A small class-conditioned image flow-matching model, trained from scratch.
Data: trained on histories of elementary cellular automata, time running down, 295000 training examples, 7.2 epochs.
Rows from block 6 of a small class-conditioned image flow-matching model, named by matrix and row number. Rows with one number belong to one channel. Each number is 128 + 32 x the weight over its row's rms, rounded and kept within 0 to 255. All counts start at 0. Numbers have three digits each. After the name is the row's rms in percent of the matrix's.
After each channel's rows are labels from the 100 images, of 14848 (inputs lightly noised), where the channel reaches its highest value: "responds to" is what is common among them. Only what is clearly more common there than usual is listed. The data: histories of elementary cellular automata, time running down.
# convs0: first 3x3 conv (model.decb.0.0.convs.0.weight, 128x256x3x3, standardized in use, each kernel summed), inputs 86-128
# convs1: second 3x3 conv (model.decb.0.0.convs.1.weight, 128x128x3x3, standardized in use, transposed, each kernel summed), outputs 86-127

convs0.79 103:108175084109088101142115148155153085097070118096138125132070160114128136129160112157157118093073080147166139147099150098109113112
convs1.79 113:089108149124159136189093157092134132108110124136152087164106123154119154078105092157082135103173076085059150138168175106170099
responds to: 111 turns on; dense start

convs0.103 112:112123177115138137132165143138129173134131082134131138146090121123116122115115127171139154086127128095117154125138166122144154093
convs1.103 114:108055104106114141105117086127121127103101107101255156106149102161113120136136125129139129116146088094096134148086136120134208
responds to: 111 turns on

convs0.10 092:118095152192123127212131156114177151176126151086149148155132126118143135128147127144146149121108180100144157177110147126066070093
convs1.10 104:180141129165128083112113134102122117112145132172083163095175108152080131178139167117178115140105125090124107083106114148178143
responds to: 111 turns on

convs0.86 098:080129148120100132115127156164151134133126121132131138107103134154131127150135123185149157090063172102136131138177155096096115156
convs1.86 098:176137092130119152102138119132144115105087160150120184094163149098117075136156149073147105136115178127131155121189136131117176
responds to: large cells; 101 turns on

convs0.121 087:118163120136158149101151131187132141119092142128175083085102147072129160154115143145106086113168111195151132115114150108188090027
convs1.121 116:073126177101131136147107141167122173123120129158178053144095152154130143095137069156047168121170105130092136135151178117115092
responds to: 000 turns on; 100 turns on

convs0.15 122:103149144139168118108133141135107119085118144143104134178124153112114167157153118092116104125085110169120136132132111087109148106
convs1.15 110:152164166115085162140128168122120107102137124141092130144093103079097112099093080052126097100116119193109114114138153127138049
responds to: large cells

convs0.8 098:128090119159161162168162066112170131150147078131122156174128131120050083136128117115110154127161135050111142081113173126110121098
convs1.8 114:150159109176185095110132067180125128143142094179108089105151173180073071170146195144140092142132138161163112127120128136179135
responds to: 111 turns on; 100 turns on

convs0.104 113:150144075091117156109153103178092181158145149107153106113136131177099107144152141078110160155167145137154056136124142195126096124
convs1.104 101:114137156057117122143101176079111147084079122087157143135125118153032142145156100160143160078100119083123190142102033105118129
responds to: 011 turns on; large cells; 111 turns on; 101 turns on

convs0.125 092:098120184135152155151112174102193091142123105123136151091064137089128143126116104161116155197101176131154119148148153137103104134
convs1.125 082:137110147116107049054105079111079152067137099103140146116119079106150159103074118131154110104135086087085122114132093113101168
responds to: 011 turns on; 001 turns on

convs0.123 103:111146134098138110101107106149055129115102143179116121127126126122111147144099149164086104152098110144114133109091121106092214132
convs1.123 093:145103170133124107066061115092161129150080181114127167131114064041102084149121072172080081079121148107102110157191090157127113
responds to: 000 turns on; large cells

convs0.6 102:185098136137084104141110103127135125163161095093121171146132105104078139096113092103135161097157137006130166100123178145080132103
convs1.6 093:129133126142114066145110100066121022122083129110150159122074100163165093181125171100187124169124111141157072111117148147034131
responds to: 100 turns on

convs0.108 105:129110167145151137146140153115141150150142081114165127080109152137166135124158139122138109146205130159177169117152136149085106145
convs1.108 108:133163137129094104095133114139129113126174129141109146079115151167127107169127148109155111145126158129209128130092110159123190
responds to: 001 turns on

convs0.14 101:129124145187160148140163054106083194156112140147137158110141093101089124124166151091079177129108169105178105150082138127086092143
convs1.14 110:152124118162177075120131094145099167140168153092137154160142162095140106125098182189127105107132181156165123143162101131129147
responds to: 110 turns on; 011 turns on

convs0.69 109:157142109145111124116111128167090105100124186125139160104113106123135119147084120138142162144126121134151090117098143116181107139
convs1.69 100:116105139113104160131137150100138122139118098126098077179052085145144148091096029106104134128146119167081126140162180089133113
responds to: large cells

convs0.50 126:132119160098074143116131127177115177164151102142187136148116133131145121147165161176068144102135124134190127157134123137103170118
convs1.50 173:131143189066124112114136092180116094147089099114091194048144119075120102187156159111135052136152151135201170183082113121151118
responds to: 000 turns on; 100 turns on

convs0.88 097:136113173090117110120142106119124146148174046126130121191151160114120121111102135130140157072136095076145189103146164133121139081
convs1.88 095:151173038114163144120128105133103132154170187126185157082162194136084067120106195152139116163092177076134146085090090157112134
responds to: 111 turns on

convs0.55 102:113119118132079183129122108131177103140157131071164103118060143147190084152171113120176129146151192166162160126108172188092139128
convs1.55 097:157157151158085076084116105108091118128132179182084166059146141101140127151137142131108109143136144111129128126118076136081107
responds to: 001 turns on

convs0.48 089:117118149182139161099114146157133194119131110106129115135124082100152112120144109151136128161200120114171134116153157192181064118
convs1.48 089:136158088102088051143115173090206085118113101150125166078166149078107138136137135140155106122115158159141133137152098167087171
responds to: 001 turns on

convs0.57 097:166123152180168158079131220126125123119136158101118125101135110104127172082146118149169139104145145113150149077174184125218106096
convs1.57 136:085157158129055128188102160104140160134125128143076107176096125087146131112079055108096148125140091194068064108161184133122079
responds to: large cells; 101 turns on

convs0.19 106:131137154111087135129136091136122130161134108122148118156110186162134126167154162141067158104133144182134141147135111139131148133
convs1.19 148:144131131067135124078146097126126117175083132122112163054180105093135106173153170120124077097178153123251159141062103138100122
responds to: 000 turns on; 100 turns on

convs0.76 099:115150112183129118159158151132065116129115119161130133126134120133062131096106150078078089144142123109141093136146102095134096103
convs1.76 089:129126096103112069187100058124150102120108095164136180146170131134081163156169130138130136174108116107150143124133114106102147
responds to: 110 turns on; 011 turns on; 111 turns on

convs0.116 102:108100145062111125122148146158119130163128092123129144136098141139139100162147135126143126055162101116138148110137142159099171033
convs1.116 117:115145068109104158094103174159124168175168211108104092067087149123105057143100157109113122125150148158165124142103093099169079
responds to: 111 turns on; 110 turns on

convs0.113 105:145142150131086136114125115185130134105101071158172085127133129144151097118145143182099129086106094107112085164120100157151169133
convs1.113 078:093117144113151137062124175133144127100091089178134143109150156114130138149200115209116122127130104144143227124129132109144103
responds to: 100 turns on; 000 turns on; rule: rule 51

convs0.63 092:111111203100107138124111171158100149141138097140162091127114187077152093104129115143151138045105145150166130132122132192101163130
convs1.63 092:103159166153118185156138104200151123093140146126173103142148149160165170183097146132160162141120109119186188131109141164142161
responds to: 111 turns on

convs0.53 090:125116145079156126115127197130128143138129100109131111141061117053136111105141143165194075050156159086155161120140170168130111186
convs1.53 062:134142080080179164153089130066143170123100121142147141146153195213120121138156125122131156137146079143192131089118063176074149
responds to: 111 turns on; 011 turns on; 101 turns on; 110 turns on

convs0.101 118:129105149129141150117079079114150147145194132172134135130180099041105101120137135106108108113146161106167128106134114171150062122
convs1.101 087:134102165090120127146155128149132103108115103092096141133165129104150146133103119104138137029099088155147115132132119146107091
responds to: 110 turns on; 011 turns on; 111 turns on

convs0.71 098:195100134120121158146182107142148123132096093064136166184080147121086169088106124118152177088124111010146162117154145106126102077
convs1.71 081:091137108133158150111134145187110160125115250149162155130149104148173113165176179152152146110123127079175142146095145129046180
responds to: 100 turns on

convs0.56 110:120091157100131113122164150141115112137130082125096097209107121088124129077066150148183124105136130076135193146167177128124103092
convs1.56 082:131111147112143120146135145147156150155135132118141079162051176161146126083137082138093180133162120134107113168158167085099044
responds to: large cells

convs0.23 096:126101191167133177114115126122113143112139116151112130143127097124096134092125120126068110203185162083145135099126129235146120128
convs1.23 092:135046079177113119104140109170082102145133102159106145119128112076077063113100195103158096219082144186162092113104085122138141
responds to: 000 turns on; 100 turns on; 011 turns on; rule: rule 25

convs0.22 099:161121161162168130101113117112124138142109137144129129109156143121086129139125130142068147180128126123146123130117135139157076138
convs1.22 108:131128082135087104169114108113113072138126123123115153090138099122155129140060158062126084173095178084168143143139140079169168
responds to: 010 turns on

convs0.90 093:130107100136125113167103054088185136114212142150132105086186080164113119122115111081129144247139096137133130099091157104130065166
convs1.90 088:093046104186086134101144059129105074096084099083140062162141115133135172138171099087115160145147084149166124127094097117130134
responds to: 010 turns on

convs0.45 105:106144158132094160128134103142137124144166116130115119158132116140100119088132139114042134159121162106148125146106130116105156122
convs1.45 113:134127100137136133138100100114068068142162117124081153151182121085125088139113158085162087156100171184152159152129101105141122
responds to: 000 turns on; 001 turns on

convs0.59 098:150140163075148172096109157121063189114149167137149151113116123121153143068108147148133094118126109118149089153136158099177150064
convs1.59 094:128152162148093105165108135148152126130143119098142093142082124129095154079163098138083141095145142105123108163166160095170116
responds to: 110 turns on; 011 turns on; 111 turns on

convs0.60 115:120117179076118133117126113131133127141138062135112134182093120139099147126145123149089121112128109093130170097166140106097167063
convs1.60 168:132101057167115112122106119143096063129144118130137144139164114135127083123109151128212052146103128137065113144117108108152139
responds to: 000 turns on; 001 turns on

convs0.25 099:148127171154109097140099121101123182140144082109167133149110113121172091123112179139124141083164152074153139090134109171111179047
convs1.25 114:207133106085143132142185118139123187139113218141140104125140183110073103099121144145115137092096167118107123145102142092179095
responds to: 100 turns on; 011 turns on; rule: rule 120

convs0.80 096:148124146127100139089156172122108116144123076149143157127120121134117131132121139162123142046138164155100152152138174149159169146
convs1.80 095:157153130121156148146117098125138056161131074070105148081165078082126103130112143079158145136133164094218130098117102125101098
responds to: 011 turns on; 111 turns on; 101 turns on

convs0.97 101:122107166199142156145145101110149192146137150174155073057139091144105102119130115111105141174126160138179102115075132127086069151
convs1.97 089:083182062093101146140112149104104080133183100128103154105137143107132111128089159132124121132101162121168169121085112128135129
responds to: 110 turns on; 011 turns on; 111 turns on

convs0.65 093:157135157123042128141096143122094137128157130146125117121114103158163160125143110139158156125105109093124122084124156175100194087
convs1.65 110:192174121119104127122141096102138112157131149123095169079149157090124115158126181100176108166089167146150094127128132152130146
responds to: large cells; 101 turns on

convs0.110 084:109096211156085122116102114122135159126117084128075150143118101125144124103088106157127170073139138063120131070103153158118127090
convs1.110 075:248143136126134166158162160169133150161186144075170125142116152142111079117156094129122199170125165152135130113133129118179144
responds to: rule: rule 90

convs0.114 090:112136149090138135118084129167120106142173110141131141138200145035169131139100147187137143105109103116150129126092139126117140155
convs1.114 070:130140149079160176118120185125153157095146147139163107125114174154135170145187124169129145089131085178151174125160098170140137
responds to: 000 turns on

convs0.119 086:098099198144139156097122101128166214144138105119146101090109123111148096151119125150186161110122207092154111083100174226114096065
convs1.119 103:174182119118102111111154145125129119159174161172095158087155161074099139164117150071164127149124162127158108118086092155147163
responds to: 001 turns on

convs0.96 099:119143146125122125111140152152041141138134123110137110146146134116109127123111100191185169105087117082164177089189197097082125104
convs1.96 102:130152173142108119164103164134176168153167112112156116157129129132133135113154109187144155107117170112082131126161130145138096
responds to: large cells; 101 turns on; 111 turns on; 011 turns on

convs0.105 098:107091165121116165137128100108182145147133169090183180085139099131153067200148127128160188175129140069146144113099125142082007141
convs1.105 105:155165147133113126177118112131086074118116132048112144101118081140157103140186185131172132176075135137136178106087111143148121
responds to: 001 turns on

convs0.78 091:123150158117120131121132131126090131143111137145112147105122158060086124139138138150121180079116107121143146085146154069102106113
convs1.78 099:158197134118091147196191204117113144125137176160141118169162138130141205186066101082153114168123156119133124121148174144154119
responds to: large cells

convs0.62 093:114130136133190153075124189127159132128154131104140071120136157037142146147117115142186128066141142120119156093124180099156070128
convs1.62 097:073194146127116160194117176166176155145139153135147105168112139128163166117146100152078198145160125136087105111168174161141113
responds to: large cells

convs0.64 085:117132143189159136113094120140158149135149073139142126091186082075079113108111120155137121143114126107150090096117136151155100158
convs1.64 091:128105107109108106090116104104156085137129111112150173089161124124122083156134184111163137134097160133177164170129124159119164
responds to: 110 turns on; 011 turns on

convs0.117 095:116112184129122188119129086120154185145123105136106126108109108103124125134125138164125164089181079067106166054073141190161189111
convs1.117 116:200138073109124149139154099049137124178118128154062172115168101117106069127133107118160160169163104180085064105085108151089138
responds to: 111 turns on; 000 turns on; sparse start

convs0.93 105:128096171122126146165160060098169182143187129154076145134157160117057136129066161067111182143151101099119147054115170124079105057
convs1.93 096:193188116189187133137158094158125173143163196161085111126165097104126055106109118097146100124122108194147106094090106129183150
responds to: 110 turns on; 011 turns on

convs0.41 083:140106149134091141133116108120109100126150108105148125206125166177140117069100127133079161106090162135185128141148095087134126173
convs1.41 110:110151191127136133082162075117107110186108124138098172098169076073156126139168152131127099095178157175229127111087142128111122
responds to: 100 turns on; 000 turns on; 101 turns on

convs0.7 093:085138164152144129156116109193091133119156092177153122126098151075113141151071111174166132062102144159152124153144163102091157112
convs1.7 077:131073078117119217099171129121138107132131131083096158124079161135163125118106024052166159106172081173106163199149163096103140
responds to: 110 turns on; 111 turns on

convs0.18 092:149125125182103149148127095110150090111136206121136219162128132130105177149130102079103152188138108187127194095165115107127141144
convs1.18 099:182170125148110147220151126072141143159147166143067130111134161137148135126094160150183130103133132143084105112122130131146125
responds to: large cells

convs0.29 104:093119146092133106183099086132153111121105119075103143164055173163112123156112115101056115190148142160131141081113123136061115138
convs1.29 076:110101114094108129111113115223133148157091143166118127117131098117084105123156156132167103208106177164128119141121126077198108
responds to: 000 turns on; 001 turns on; rule: rule 7

convs0.3 094:131076166144193121119134166124149136131115134145132119144131181132112143101117100176139150126093135049148151101157130151092096118
convs1.3 084:025148091153176151056106118116132156084122123108150111099118109108077123129123201147160120116167066087164136164113150106149137
responds to: 110 turns on; 111 turns on; 100 turns on

convs0.120 091:128141143172115135100127099146085183143106119174135128103159134097135128140146158136092158115097089084144095139124112117127122096
convs1.120 111:097155059166144114140111096106109068126146113093095158106153083106112136132101162072145089173099144111143159152127141088147143
responds to: 110 turns on; 011 turns on; 010 turns on

convs0.102 089:116137184123096124139147140109147199142108080157138097108137101059105100096106167162130151074163146089171153108135149124129100096
convs1.102 096:130131065080168160128112111100113089105147119130180186095204135077117122173156146135189124116084148078163151116136104157109155
responds to: 011 turns on; rule: rule 73

convs0.38 109:113166153137179140110105159121112155135096138128113128104139110092104163125132116163159155058125142096119146073167144094140131139
convs1.38 099:123091171120136133142136126107128186130115168111150073176057122156142144085131081129095137114147102094066091144164167097125130
responds to: large cells

convs0.87 120:099163127147075137111096118165157134082157119152142089052159153099134108148128117143090139171101170174128045144054127148097067215
convs1.87 150:077077165133157126127120159146140166114119129148119068170096115093150153084100095174080104095148104130080126123161154118159112
responds to: 011 turns on; 010 turns on

convs0.73 098:136150178174152108165145116171139130114117104192152133115074130132130119147121145186083135085139145092180110157077098147149100156
convs1.73 091:133090161138135168164168148165146150098132134136152085178079093181161227096104059095080208165118097163120140144139141128146106
responds to: 011 turns on; 100 turns on; 110 turns on; 010 turns on

convs0.100 117:130139117141143101095139129195116153125086108156158104146095144110121113155145145159138120106146116126153150118136131146138122138
convs1.100 115:085156161130171140134124175149152178088146161153181067163112150159122156093172110183087155124154138084109147122154149118122124
responds to: 101 turns on

convs0.1 106:111131137119128126088116149209108145133113133128105135168095125126127141170090080177206147084084157112083132118148142087126137111
convs1.1 100:117123117125130140157151153113151159146126116180137109150116120133125124089092083142063117093195139167074113114193129143151107
responds to: dense start

convs0.5 095:107074117130096147148155088108181133152139157116117168212150093135120091169108133066146141138138100049136191081141223138093057100
convs1.5 071:116151090157139116132138148137112155147110054132142137118124136157128114169133136052135129122101152159126146102184119109210111
responds to: 001 turns on

convs0.115 095:123097118138093185097104109164150255141187087123127182091155123137076141118100138148098140106169116079099113111107165124151127133
convs1.115 081:170119166181171114164118102163127072115145089146141113150115128131093071128128162131141215067100174110126123074077088159136112
responds to: 010 turns on; 011 turns on

convs0.17 094:079123132169168108150128160092171084133124144131074151129131126164128143120152085131122129158073175148111150157156127102142129163
convs1.17 090:086130179139160162154102133171126133030141124075136137174156105121143158163125125157094123112122095101094106148157154113136165
responds to: 111 turns on; 101 turns on; 110 turns on; 011 turns on

convs0.16 090:120113143140147164165085141112136162097098158077131168094120124128091127138081131111126166207158140123126097071154135121146070122
convs1.16 088:131138155055097134093109171141096180160106125167151093069154094117160127117141105131104189086137127184158113072122133108090111
responds to: 000 turns on; rule: rule 67; rule: rule 21